A small CTC image transcriber, trained from scratch: 7.64M parameters.
Rows from block 2 of a small CTC image transcriber, named by matrix and row number. Rows with one number belong to one channel. Each number is 500 + 25 x the weight over its row's rms, rounded and kept within 0 to 999. All counts start at 0. Numbers have three digits each. After the name is the row's rms in percent of the matrix's.
After each channel's rows are labels from the 100 images, of 14976, where the channel reaches its highest value: "top examples" is what is common among them. Only what is clearly more common there than usual is listed. The data: seven-segment displays showing three digits.
# convs0: first 3x3 conv, stride 2 (model.blocks.2.convs.0.weight, 192x96x3x3, each kernel summed), inputs 0-95
# convs1: second 3x3 conv (model.blocks.2.convs.1.weight, 192x192x3x3, transposed, each kernel summed), outputs 0-95

convs0.46 088:494507446491516504528500492502475489460507522445488469457491512492514520489468459518476533485506481514521469460479523488445502522492515507494506491484505522487518444523491491479505545521515518497525485513484533494508503519495436508508474562475451481496488506442475452474499523502530493495
convs1.46 092:520509489495506455510494528525522488530513522491534497497544482427516482469459504473472435459495520497489486467474471466515500492482482511482463511459505460522534511514530525485514527511506476502443502508521484455510509545501470495506478527500517533473445524505481494528491523486484495479
top examples: blue glow; white glow

convs0.129 094:526539486470472497507475537480495505515451488490469511525504515506486485475458518474476505486486481513493479499495510489495447466484493514490499451502515508512497474485462540479547501481489553489491486454532485450453487494443471519511463498505454505493486510441513530493500464463510497472
convs1.129 094:534455505506458539481520520534510513482510504409438500511476500500477492527462476516453538521464521547475470509513524509501502517524510489505508454479517488520457488491500536485498525504469530459516554515515458495525539491481510492461492493491526461515444503459498461465494553483495539490
top examples: decimal point; white glow

convs0.96 105:525434492500494505504464504484531523498490477466566506489535495538464508473495462493503485447552509492501489541434471512476489503515506479492541493467489503491510491511503494493510534515483482468584503502486487523532509478484468488496487501524504484466502480512520487519515549490520482491
convs1.96 108:518470518475490501474523491540477485538487432487510537452467451506503505508527478442551479470479532463539524511529523548538510489493447475532493500486478480500522478480499510505498481501535536507456514500491494468479441490468504490519488463526497481537526563495503527491505495455520510494
top examples: the digit 3; blue glow; dark on pale; second digit: 3

convs0.73 097:500478480468516484531477522451528527488502439520478497496480531466516517519536492504491500497502491560457472475488482522483462478528542461523481486488513506492484456484497525480508519497465530487473476475528496454498520494486497489516488511484449447511478475520463527507518456458474498490
convs1.73 094:474494511513463508516430495506499506479559501512488478511478519464526515496513533485475465499483502532529528493484507490495491499516517491534429498475492536492511476488490508488493508507514506461480505523491488521514517500477503464520484496482484499449513517470527495464494495514551490472
top examples: decimal point

convs0.91 124:510484489494472483528478462461496499464489491514484502486514521483451466482460480498452516488535516501494488499526508505457506464471513459516526480518506483482484494522536471485489523465536463488474497542468480496481515469466520527475424503500493480561499487479473480493493539469531483508
convs1.91 108:504511476495514493535529475464507480465470502516465512518501502501520548467515517489554529495496492519495498511461487472504505499501450505492528503518515502495494500496465533494447458461508476504493479539491492505511511505452447470507478519515472513500527522468504500448478468483484473463
top examples: the digit 7; amber glow

convs0.49 086:506503492481492455506539506507482512544504432430470496499509484507459490489464509488511480493537518479462526535527495500529559463461502499509515476477507494486505489526485534494507498477470473501510510456514482525465528499468486512477514463449478536526511545501514484494499475465483517512
convs1.49 092:527541524462481510496537508467504495484502479494526466503479494512515525502535486480501513519516549506510497469488460570530488496480492495460488518491494463460528486490504524485480505530550504497498462514515497510443503517471530510498547528511475472532485465493519543498500516533538484513
top examples: third digit: 3

convs0.51 080:499504538498519511459473498497504487460525477490481490496488532461505495519495477487515558482494547521473567475453475505507478462496579527482542490521522471521528531483507503492506506501520515465496491486463483538507494500488467537495491480467510498475499462550489528499461497495489481490
convs1.51 084:525485536496501511503498502484452464508499482522467497506448498487552492545526484535487528486496496470480510507517485457513489508493490495525514502483490515557486505510472470469485533517528514481528512527448474479490501494462508484524492543457497482480495473501537512498478515503465503495
top examples: white glow

convs0.188 115:497510476504519480527477462508505477486543483480544491532448505507485478485502539521489500450493479477527496465542509497507490525465499545506468485467498516456472470497496522487532527458471476520501553527455473478480514466503509491481477520474507516509503481515513476481439499549532508501
convs1.188 108:502492505511514504499470547492500537482495581502466528514489487525510506492461506506496495487471500497502461531507525524500507512481478490488529474494503527497503461509501498516525489482516440517501518467530462481494529481535494515529493530532510572533467474498457472521497490496507505492
top examples: the digit 0; white glow; second digit: 0; third digit: 0

convs0.157 107:497472485478482529530518497495483542495467518489472480483488486512461498510457494494461524505499520489454478470532526521463467525483500488504486461470514436528508488521495476514484511467500528495496523476529515495506507487497509518576522477532423504525468531478490520464498510457487491489
convs1.157 109:535475497455478492497553488478548544515501495490492478542508514540497545540513505503509485532517512563495515554502474480507560436519515507434470494518482444553512524499538502496522508556510501538510497515512510490476501479498507499506490503507481515474521533492522534510509482492508500471
top examples: the digit 7; amber glow; white glow

convs0.174 104:498506534524493515539479474466491541477504457503472532467492530529503502544485509523500487525482479471488482525489507484486540467510502482516505522458514473530511524476488495485532452509471526534584499531498472511503475553527493492442477480538521513511493510497520501469510501509488513536
convs1.174 095:490491518503517525503485428533472508490505535495540509486494455505509533468485447552519513498526489450509513466483536487518539485474509488466473526463483535505503506473520457511531508519549493521496530504502505545467452485518490499532510493504558545473523454536474500541502508491491526523
top examples: amber glow

convs0.117 091:481506509538505490508488477467495496484497501476482543452530460482501466523488470529534538498542519505482470490447513514463471493514474489514567478471488513520489548490496509508498526482494479511508500523459487557533533531529494508485567523515473508485502482503473504549508478485495505480
convs1.117 103:516500494508470491436528477484459481507491478514509487465471524465515517505499509461530506514479472483478540527480485481488488513453517470458493492513474480510502512469500471476506517522535491429498495503466466501502508549502513499480504537501466529509499450536509477497505449502549492517
top examples: the digit 3; second digit: 3; third digit: 3

convs0.175 100:517463505546502480539509485479503577482455497444485482523482533500482503483517504532495488487521479523492479457514527541433525510522502508491537496457545515504502470492552466464534484491493479475495537498486513521503489509518502481504487496486498477470520493506469459499514544492477489498
convs1.175 108:522529508501490476479580503509493498476519522448501480515503516501530544496466489532506499474533465502505477541502455491489513526470460482472507503496512492546480530504564540522497488504496510442491499542506474494509476510486481461460484460509534483520515498517531479516516531528490470493
top examples: the digit 0; first digit: 0; second digit: 0; third digit: 0

convs0.37 102:537490487482472476477504490522527487508527501500522475500538475463516546501496468454500508512528514505484485510496490534518509445517456502548530473497479506480530473523498577521541518475520568490513506509482475463515497513460500471522499467518489473517466480540503485521474485477493493505
convs1.37 104:517506505502497493491456510457548565509483479461519522493506472457532502479484483473451533503483515513504479481474503541465495446491525475521489567515502491489473532525500507469519496550492512529518492504480501516473497471503488546534510510505522519543521452490495472510544489507533499480
top examples: the digit 3; third digit: 3; first digit: 3; second digit: 3

convs0.24 093:501483493508498464493494491451503490524495461511487482505512527473488466528483471486530515512492515431478478510465514473487487492496486510482553486467493490514468532471541484496518473479506505504511472546501485468474540509460524521508470503478534473490508465428517574492492476510521504512
convs1.24 097:507500509483475477513496507527464454529445485507522497523474536482514508552528466502506497524507507495549492500517494496521476526493506490492510530456482478473527482518535511491472462461523508472513533496504494546519502491471484496478482545490530539523477497509471527523524501510460514522
top examples: white glow

convs0.0 122:482507469504503547545523502510500505493435486512527478472536430565489490501511479486493489508521510487517490467496533452535486509525477455475485490545468494490522494526506502488524491527495537467505511521512496482519482507527467539522531490505497499479472504499546506531498445536488485497
convs1.0 109:477510510485508442481524474481477482495520480487518536448479502493526503461479512506478492489503505488502489517533550530450489460454513488484526515526508452509496450529478520467459506504468478528492467476517494515463481468552522520476464471498445462496499519521516486530505467492495517555
top examples: blue glow; second digit: 9

convs0.104 117:480489482486534499477481480495517516492542496482531487497538482477545497479513476510508507449503490501512485565509481511481495476521539453497496480490504470504502487501507484484469528532466524577498445497503492507501494469500507476460521448461529480544516475493490482488471558531505512507
convs1.104 115:493529523537472545494509463468507549488480480565508494540518477504485482492488499500513538443531498446465527450513505478491515484516453498528522513498495496501517511527487475515514524507458493545556556495488479515472494528530455463517512523484502503475484489543454531482520485509521483494
top examples: the digit 8; green glow; first digit: 8; third digit: 8

convs0.39 096:514519509519497508520532491485473510511511479523517489474476527482501506487486499526501520510509434527507534520473508536510530448506593484497502495450489521474524492519483516528499498517511463461497465504490503460543475478489508548454498473544507507499478475529501508477497504504484437515
convs1.39 098:492533504553478438504510484486519513521483452456476470513485506527486505469481518490491496487496531509515544488519468495479527507522473491560500520502501526556486477481482509499447500547510503461493550489449471513534517483486498498524500483510480514491480467479465534458504494495501498467
top examples: white glow

convs0.25 089:506542499470485488505508495507500519473497468460527476503511500492518490517485503501498505457498501491529491501448505483451511460525488481514501447467459462480486479527465489517501480499473510484528529477473496590480484490474506502504504480495478473510501472524446498525456527560496494544
convs1.25 095:468513500458473504483555486510527517456509530503499471483511499492446510467490450511477537495482521473500504512544510524503499487493497507520513504512510476515445498491534511526536468475501512488467469502523487546482534508536457491537480489491454522447475494506514461477544497544461473464
top examples: the digit 9; blue glow

convs0.180 111:477506504500519492469480479469506538503499478521500494492513479464510445490494507516493523533495493501474524516490430521496497496517475529498493449481522493492490509520573491453507442513530478454522465514499499479535519471463509450535504511504528452509511472476474494521505470483494535521
convs1.180 101:501504509448466537476474480502439525501481504490493489497486467535555524545487483527486523532501532471508556485483479513508483464485438482484516475493515485477501511522520502492478440491523491451510537525456499489500507467511441474488487492515524475474484506491487531524490486504481478511
top examples: blue glow; the digit 9; first digit: 9

convs0.132 095:499467471514525458539489517475508466463494474463485446524507512482485472483496480461510475472443492491490464496553489460455494518446492446485480508492507517495533468517466477480513510486510560494501490470511482505472497492516498472518490488484517471532498508515530526464478504499527485527
convs1.132 102:495478530488505511502501493469514470493554518539489462512475491469494509453503550488485536489493504478477442495494487464485485513509530464531485512491501464492537508481468521532515510476491522497504488505493525475555524478489478475545518431471498508524543497478509477497510492467529516512
top examples: amber glow; second digit: 6

convs0.183 090:474479520469514489485506488530490489470524475479508520507516482495505475476483469482457531477489520492479490500495568479482521506491500495451493502533493449504500489499467500558486542473503555502488479435504461459538513502485497560560503505481486522527511495522486533501506493490491466499
convs1.183 090:494482541480477503511533476485492490504453486511502496535517509471493527507526526469487479493461471505487517556520491485502497460447513514458476479521514553508481502497516500507507488527513470471493485482538511520478444536485479494512438500474462513472488489491527474469555503520463486472
top examples: the digit 1; second digit: 1; amber glow; first digit: 1

convs0.179 092:485504502484480495457491493526510495458509514493549450517528482470511466504532499466487480514479508510468499510476481489467473506539479503514513479500484510521453482482504461491497562489462490517466484514522500477536518519535489445509491484494450463452471506534498532531498467528450489480
convs1.179 097:464503525485451509536530498459490499533492535543479505506541499528472485459507517512502479498524493481484496491493479485528450476459412507523493458477507511504480488519468456504497482494499505490440500483511493461473488498489495474481527547489494521515463493484502518444488479516512461472
top examples: the digit 3; second digit: 3; third digit: 3

convs0.2 121:504489509560511520527484490495500499494506470473487509506489520511489490531485464508504488492497466439476473462485512465536478526505523529522510537526487515505557509468494515527504474499495523533505477489496489478496482482517504552509503481493577541457538497497532497484480456525475437501
convs1.2 111:508514495509500501489515517521501523476472480492517495523555530461496486456489525498466512497477427426491514498510523523496495522498507503512492513484471541513434541468463472484512559504483471480505496489489452520482491508518537489483477432501495481484502476512469496545488442494473518539
top examples: the digit 2; amber glow; first digit: 2; second digit: 2

convs0.111 110:507497519525495496508532497501500521497513513541480452522465487466520499504474517460537492467534496499476518521531479531511545480526511521565526546458509523512507497536486536519508500473486479482484486498530513492536492485478484440483527469520525496502559477500500542481549462494512498517
convs1.111 101:501519479469486486493448501478458511478479490468505502493499458507495467499480517505509523511531530510534486489441480459520514534475493467514487481497480502495476472538488461548528503549473490519484517500422540471475531564489490500534563484469495479507531491527503446491504483494516514497
top examples: the digit 3; third digit: 3

convs0.80 098:458519505502516486454500485516515481490476480475510543493473485511505455509527471447476492520458475473512508489521465500518519474521457546458524503487501514508513466457482490467522477474497463497540492485501462502467469492529454510494446498487484501436525520538517498515506485507518478482
convs1.80 093:457493495504441487499476534514510494462545564493455508483509491533473499502488496480512513501505536496481515530519533455496506476513540503532424509477467505505481504482468480524485511518469453491473492477506545469499469480499494460452525466517510527493469501452496488481503511530521510489
top examples: the digit 4; second digit: 4

convs0.191 099:452539512511524487489489489495496487491540518511528490476467492531490480491497500486458547514485466502532453490526487474460494518459518488505476530491487453502470501473532481501479540510484478555494513542494516487504491478519476512479473448449504514512530477459493499511507488525562490541
convs1.191 102:449525478488530472475461479510492471475478488508461492493520493517529498485542474516463518490514431467499527492534496497485482550479493506502506497487503494537496495453502498499515519451532481499468472494518484499487528510543518493469482494538495494477478500541482477512508502443469500520
top examples: the digit 9; blue glow; green glow; third digit: 9

convs0.77 102:495558497455501442475487435508506489498498489517494507490507514496504476480504508489472531500481534492517486502495444520458537445489489508521479465472476499499503459493531491464488492477490492551478520505487466542503519549495481512439475488479495472463470505511492459503496503510513485533
convs1.77 105:518502495479536473526495477489494472466471475478488532544513452511479469480502509471491531492516497479487475456481546451492479497471449517501512479486527519464541502464473498521512492448523469519513468472528508512462507491528459458483471470479503504476491484503453486490517488480509493496
top examples: the digit 8; blue glow; second digit: 9

convs0.94 107:492515467538492517518486499496511510492510497495521491489497509495489493517511492501471508539440534450529549518520500475513532488537505464480493505462474465504493535459479533523506470463530539489513540514475488489526512521481463516566473503460463491540547517539500494470481497468496506510
convs1.94 107:502505535477516508479504534567472520528500467469503488497558481490525518468507517534472509505512480496477490530512512465536510476520519494470474481454519508509537446497478553492511517520528469511478463485536509490504523453477485511532480497512485451576473498497469499527540560515506485503
top examples: the digit 4; white glow; amber glow; second digit: 4

convs0.66 103:536436509539509488481493482509487530484530505491484555509486529512483476462482496533495468475494505485499473523528468503467571484489497493516502485500512504524480505491510487492520520479460503499515565552540493454518539538465484497503454492458486483491528494489481514500469470478515481508
convs1.66 114:534501503439474500506467483440516546456521489464490527496565469545503535456499505531476487494501531516480506502505470481455511512466484499491494496492493489478483472513555507515460446526497487510494486504515498533484517475498462456498531515522546521493474544450470473530507510476524523484
top examples: the digit 0; amber glow

convs0.155 098:484510546499473473484490455505507500562518509500539497487468473448467519512501544474477510482504539540500562491490488511509496508478522532466503472498536539494505519518507514434501514479539466463504504496478504518489523476545506466475495499533524500500482480480487500477533483483540515525
convs1.155 105:512517484473453482473527506532501489460466517506502533489488480497507512521498428483504499498479484515484525489489485477467485458440500503508483506506521465486495437467498457515517435494480494507507487490531520468498499523517494521534517480492542513483480486479545495516480470535572529462
top examples: blue glow

convs0.187 095:501554510461492482476492490458492505495485492471479512507550469508457501501493457491537516456490463463500525539494497491508485480463520485525517484466508524489516548469484511517510469471468488491560496530453514532517461513478508539475513454487510488489502480506550480483456476505508509509
convs1.187 093:438496501502509472443466488495462491462461503488522497519449497486502508561545491469469513494470492472505499471479564543522509508525500498486466519478512444505502486535520507502503476511557525492481537498470495528505498488519513528469508488503482517522474492521493550510507489500482559512
top examples: the digit 3; third digit: 3; second digit: 3

convs0.172 109:486501532498472495545522468495521473542500533487490485476550452502466474512489481505499513481509473494504426480492505527532517464474457509511499565542509516481515514496541497493469506518517466497479498517503467484468518531521510525478489478493500518476461528488471499535515468444490517494
convs1.172 117:485550488466453498538474524503505491476528510475535497489539478516477462495466505516526493442524519466503474510498501502464480537508466450492486512497525532477459504520527494565470538501501485519545477466480479452506496508510548499477510530528532522508478478491487486496521492487483520499
top examples: the digit 2; white glow

convs0.100 102:519497474477514471496473515507545494527524494506484509530469570507521481500545557509474480460491502465474471477499493483501543516480497535512482492473519549466521479467466483535491507475487533487481531477474505470488507499533517482499472472512447524521537520509507523493501490476483548467
convs1.100 099:456492497523500537500517500489521467502523512462517476502491553467500533443437512457512525519467469485483489492491505533479533514470484501491496521488510459502489445510477499484549471501563489476496486488486489466499507463491510537483530471502482464490511467500500493523496491500510473460
top examples: decimal point; blue glow

convs0.57 099:498520516508508483527520521504541482503486479489503476475463517472499498438495471449478486454503506492508496498517485566514471473508513509492538522539483485495514530566514530543497493477476475511490463493468488452510502504499515493484504442484546518477483531527548492491510464515510469507
convs1.57 103:502534501532508504525472504467515517523482469524506507481526454516484464454526513468462507473500513452506485453501498477494538524491474504515503449475523508487468523539486453464497539497481502506476469492500436511438492479477468483447506531493482531473545493484454453475528508514521498473
top examples: the digit 2; amber glow; second digit: 2; first digit: 2

convs0.82 117:543505468464468487475481511496508491475483477486491480472480498513456568476504509513493488470507501527485526506450486496462488464517555494490483479505493497500527485482456492507456501477485505453501505466465531490484492520449467543504483507497487481529491537548468493480489437511490511520
convs1.82 128:465522512501507495507490498507515497476477480455468479517500472498492492480481476475483472487489507533520501497507500479496506520504481503515499496490479501469516469441485476459481475491471500475495519481498496493498509532494506478508432536498476490477453529406496515475481519493504465491
top examples: dark on pale

convs0.165 113:543469526541478455441536499504508515467495486548492500491506512442538503497510508490498507488537488497481493514541505534497542497527529492532543524464547513519464484532482522538498513458491491442480500526492512510523539503498523468467497482516504472513539489480526503491507471488486505484
convs1.165 106:489540461466495503497430511446452561507492479482501479492447506500536495475522512491491518489523542505494463515456520490529502487490452496482493510477534511503508453511481491521446476502507493497441535496513466481483488503515488534527508509491489481480503513492518493471525496542505475468
top examples: the digit 3; white glow; style: blue glow; third digit: 3

convs0.139 109:475514501516513504471492519579538467501482476508491480505518465536524491522493504478479557472517485477529476442523498527528487552467513537509487512487484509493510499483516490509531510537521490505507477506508513545480493490483513492484494454446449524502496477459458480510479499500507449501
convs1.139 100:549474500521474483468504531511493485538461502497478428477509481500480522527505417509463522466491512508532503489471526486512502507457527477497528478523510542475502467542527467534505507498518477525471469545536518503512497489551476518475510513504514503486481510560501474514498524525534509509
top examples: the digit 5; blue glow; second digit: 5; first digit: 5

convs0.1 099:484549488495480474478490487497507475522501463500492451530513484473491495472514476436498494548457464515517513487529511505441502464448473520493514453494488530497473535480465482483524508487480492540486497519455469507491508490491521464496493465470504466511461485499502519493498515482559514524
convs1.1 092:478531526504538508500467523479467487501473514530505474510497502486529501524492503499495543509502480456498508483487505476485491486478448453493510451502526491476531439488472471469482498466514457510498528486547494483559498505522523498504496516521514466539534517472514515507510494457506482493
top examples: blue glow

convs0.107 089:558518484508502528468469451501512478518495467512504501465512509498543543502514546458551494486507507479492518460530466514544536511472490501484490517481487498486537477512489472530521522530503521477521443512496444453484523457497515477492474485482521486503514505498508508483546508503492459484
convs1.107 089:511509500534473508475525497512509498499493484517501538533528510499471477490516501545475508495540501468486494519501457492477518481492514501526542486511502488484510452478508473518544509506483533533506528513493476547474523511529541510531529455472532493489488512493471488526518480483556520462
top examples: decimal point

convs0.45 102:494507500457505507485508494497500478490547504520490520487483494529467464521493501477525495500524443465502464476460478483512475476504457519512517545536503494496496483506579477520546480469517470496514493497483447500488453525480541484486504492474525530483467475532515560504497502524470496489
convs1.45 088:475496479518503542496480516478548518458487524456493492497563497506497475479472462484475499480480484504447527492485499481490510494504486469526459559483469462487445547480503452516500530470463499490541492516462478523510470505501500511505525533534499529485477521499522501484453445523456538529
top examples: the digit 2; amber glow; second digit: 2; first digit: 2

convs0.168 089:560481527512526456537472528493498482472490479516492469531457501528549475497473515471517480512507508530488455474484477491514482544527467470462493537499514463472553466496514493524511495514468532532492503496471500465518507483536493491471475504501514485480491479501543478495513492498467549470
convs1.168 090:498509477484518521517485491520498485508534493462496549491519495484533500490505457501457517486511498507488471544500464553549522496482492482464531490501501477504565481508499512480517494506469505501449506495487483535479539485544517534458463521509478470544509519499435511522491492540503491511
top examples: decimal point; white glow

convs0.84 093:498453511461521464492514511492491521508496491482479528488519482511491429488505494533467473483464472506496504522524508521476501487465486477479506496536441484491483517527588511518499550478534449499468476462504501481520494507502531495554495529507499480482493477495527509486512526540488514489
convs1.84 103:492505488515477506505558524488532468462509500539513472489502485520519465508558545474522533506510518504489487490543493479507483481466506524487490554507460488464488525539498533498491472491529480507484493526519497479524513506479474467487534491508458529517517493521522490524519497502498451512
top examples: the digit 6; blue glow; third digit: 6

convs0.74 099:504462429477474499486490493505505495498497492510498527470498524455476520557461456520510499465531517499483506494517495485463480458519523493496497482473492477519465490545504488498491470494495538521521526529559505542447502543507522535472492511529481491489494503546466504484506531492517539477
convs1.74 103:470552530449533492486556471506519556460497448475468503522531485533476475516506445483453513465496529519522482487541505503508519473505522520482514497471495498485500500561493511485476460544550482493517483515509460537506485514481482474537523515518506512520503508491510518480500526472514514504
top examples: second digit: 2

convs0.15 099:522473514498519475499497533510521501542493469490482526514489453511483526505556551487500502510476485559492486499465497518476486505483466520525511488491483498498513523474476532502562494488501577479475512466520499447487431492460505498545482494492479517519515503501480527518505473471477498494
convs1.15 099:449517477499453528511463523476484482485447483500456478526491471509522515530502454476484449491438477491467477524469450527502478456484525449527482496473491485504521491475504470509486494511474468491521472456545520461529483513492454517523515479505472493492494513463533480474489542500481490476
top examples: decimal point; blue glow

convs0.140 096:462510528436465524527485497483485505467502494499476574497483467529464489526467532483536536487521512510482469486449509512466541493505511512523520556492492487501476516481487490528476438492535451516517490496514531499467508502487492515494504519514519546509515471513511490515485487506454506497
convs1.140 096:534469516497555501479445498496484516470479477451522522508491467496504489491529459506460474451488471483481472508477484519510510507484488498471489507526466513518480507481509477522500508489503475464507482513507511545497460540485446474455518539511467517497483442501475436523463468457505504488
top examples: the digit 2; amber glow; second digit: 2

convs0.48 103:507518493495503531516485493504503494503506464505473499512471548503497533527511469481505490525480469481476465516515546484516520538559519503477494506519472490556492492520571516529506484507488519500520474528474479516471423505484494469460500455494470538461510495542498545507501495479491515485
convs1.48 102:494516457488490479534518506511499521497507482490512515486544507480499548478504472512500455508514475454542487483526505488462505493507511476510515493459460516472502503476503446489491510462487495512546491492466510575485483485517499488498511500523491505492526461498500518524459518443450492493
top examples: the digit 2; first digit: 2

convs0.47 098:497480509494495522475515451443509483483520478494509495511467472511513480485528468509499493480478512497472503479505497433527526529524439478477515509538514473509507511485538480515506494529456543437499506485489465468502495508473477477477523531481485506503523502475504494493477487497453572466
convs1.47 098:477529500460494516484478541490463508497517512495428532517546484488515515472480520529484482506495468473515505477517519530503508478501524518500465476513486501502523465492516459464522515479465505509485504539504500530528497478502498525477449528467509508485500526483503526484535496513506485524
top examples: blue glow

convs0.163 115:488482486492496493571488477506521535491490557489518498538546509491499476477479495517477473480510518502526472453531533512484509492504489542497557486482479543504486502494559528488498514464544496503503552519485479481506494499493517485523441495488450466498509488525457478533484526491514502492
convs1.163 115:510548465507471491478518496500480508518486549482485527467547472470491487500502477510547462485482485480480494466516507500480497457491503472482492494496485502511514480505526525583493494517495499498503467443509475543484470466501477495491510492500558532487485474471490531498490513480467494471
top examples: the digit 0; first digit: 0; second digit: 0

convs0.62 096:524490514499483525510569476507513506503465487478474510536481464469491469481514474487541475490488482476459503492543526569531543503467464515510526518477562491470514474519498519514510504485494488473468505458476495491487510500508481480517513519466527483497486526516511463532513492482495561476
convs1.62 115:520507513470470496482520538480511475486499529488482458481522482481441534498526525457486442476522525489494473458459528502516468482491508529457491502530464515511490442504494477505511535511529505516500516483519528438501533515453509486519537542460477520486478451522549501495516518567557476514
top examples: amber glow

convs0.79 097:466483508564518540552518494543514488462466495488510511524461519486532516494502472463500495467487472492493468471516505511492467510468501492482512470499477518477506459468516500492567505507548517492504463491513502431494475466460480510466490499532507533494488479519496514494482478502497452487
convs1.79 093:501465483517522500471453502475484503468463508474506479471476541523508471529528514499434442498490469520525469464499502490502497478516524512566484507493499507488504494518482481517496519487472507462522494499515462519512510525527507539458491473499488527493504512511469476464463473462487505494
top examples: the digit 5; blue glow; second digit: 5; third digit: 5

convs0.131 111:501474460478521488527501512469498484485535516483537445485490512492520456465511475452495519468497459485546504487489493486480523488491468443500504466509521480478488474500531482486486510519510458486482535497500466492517531491460458468467494489514527455513491445445522495492463511494529499508
convs1.131 093:502507479511502452471487521465496472494501525465499486483523495536511461473502499474511469544487514486469443516551509483461535469466495510510502509494499465484476506485459476527535463502489538501483479519480513446545473480571522530501505480503478507543527520505528510527517487481478467459
top examples: blue glow; first digit: 6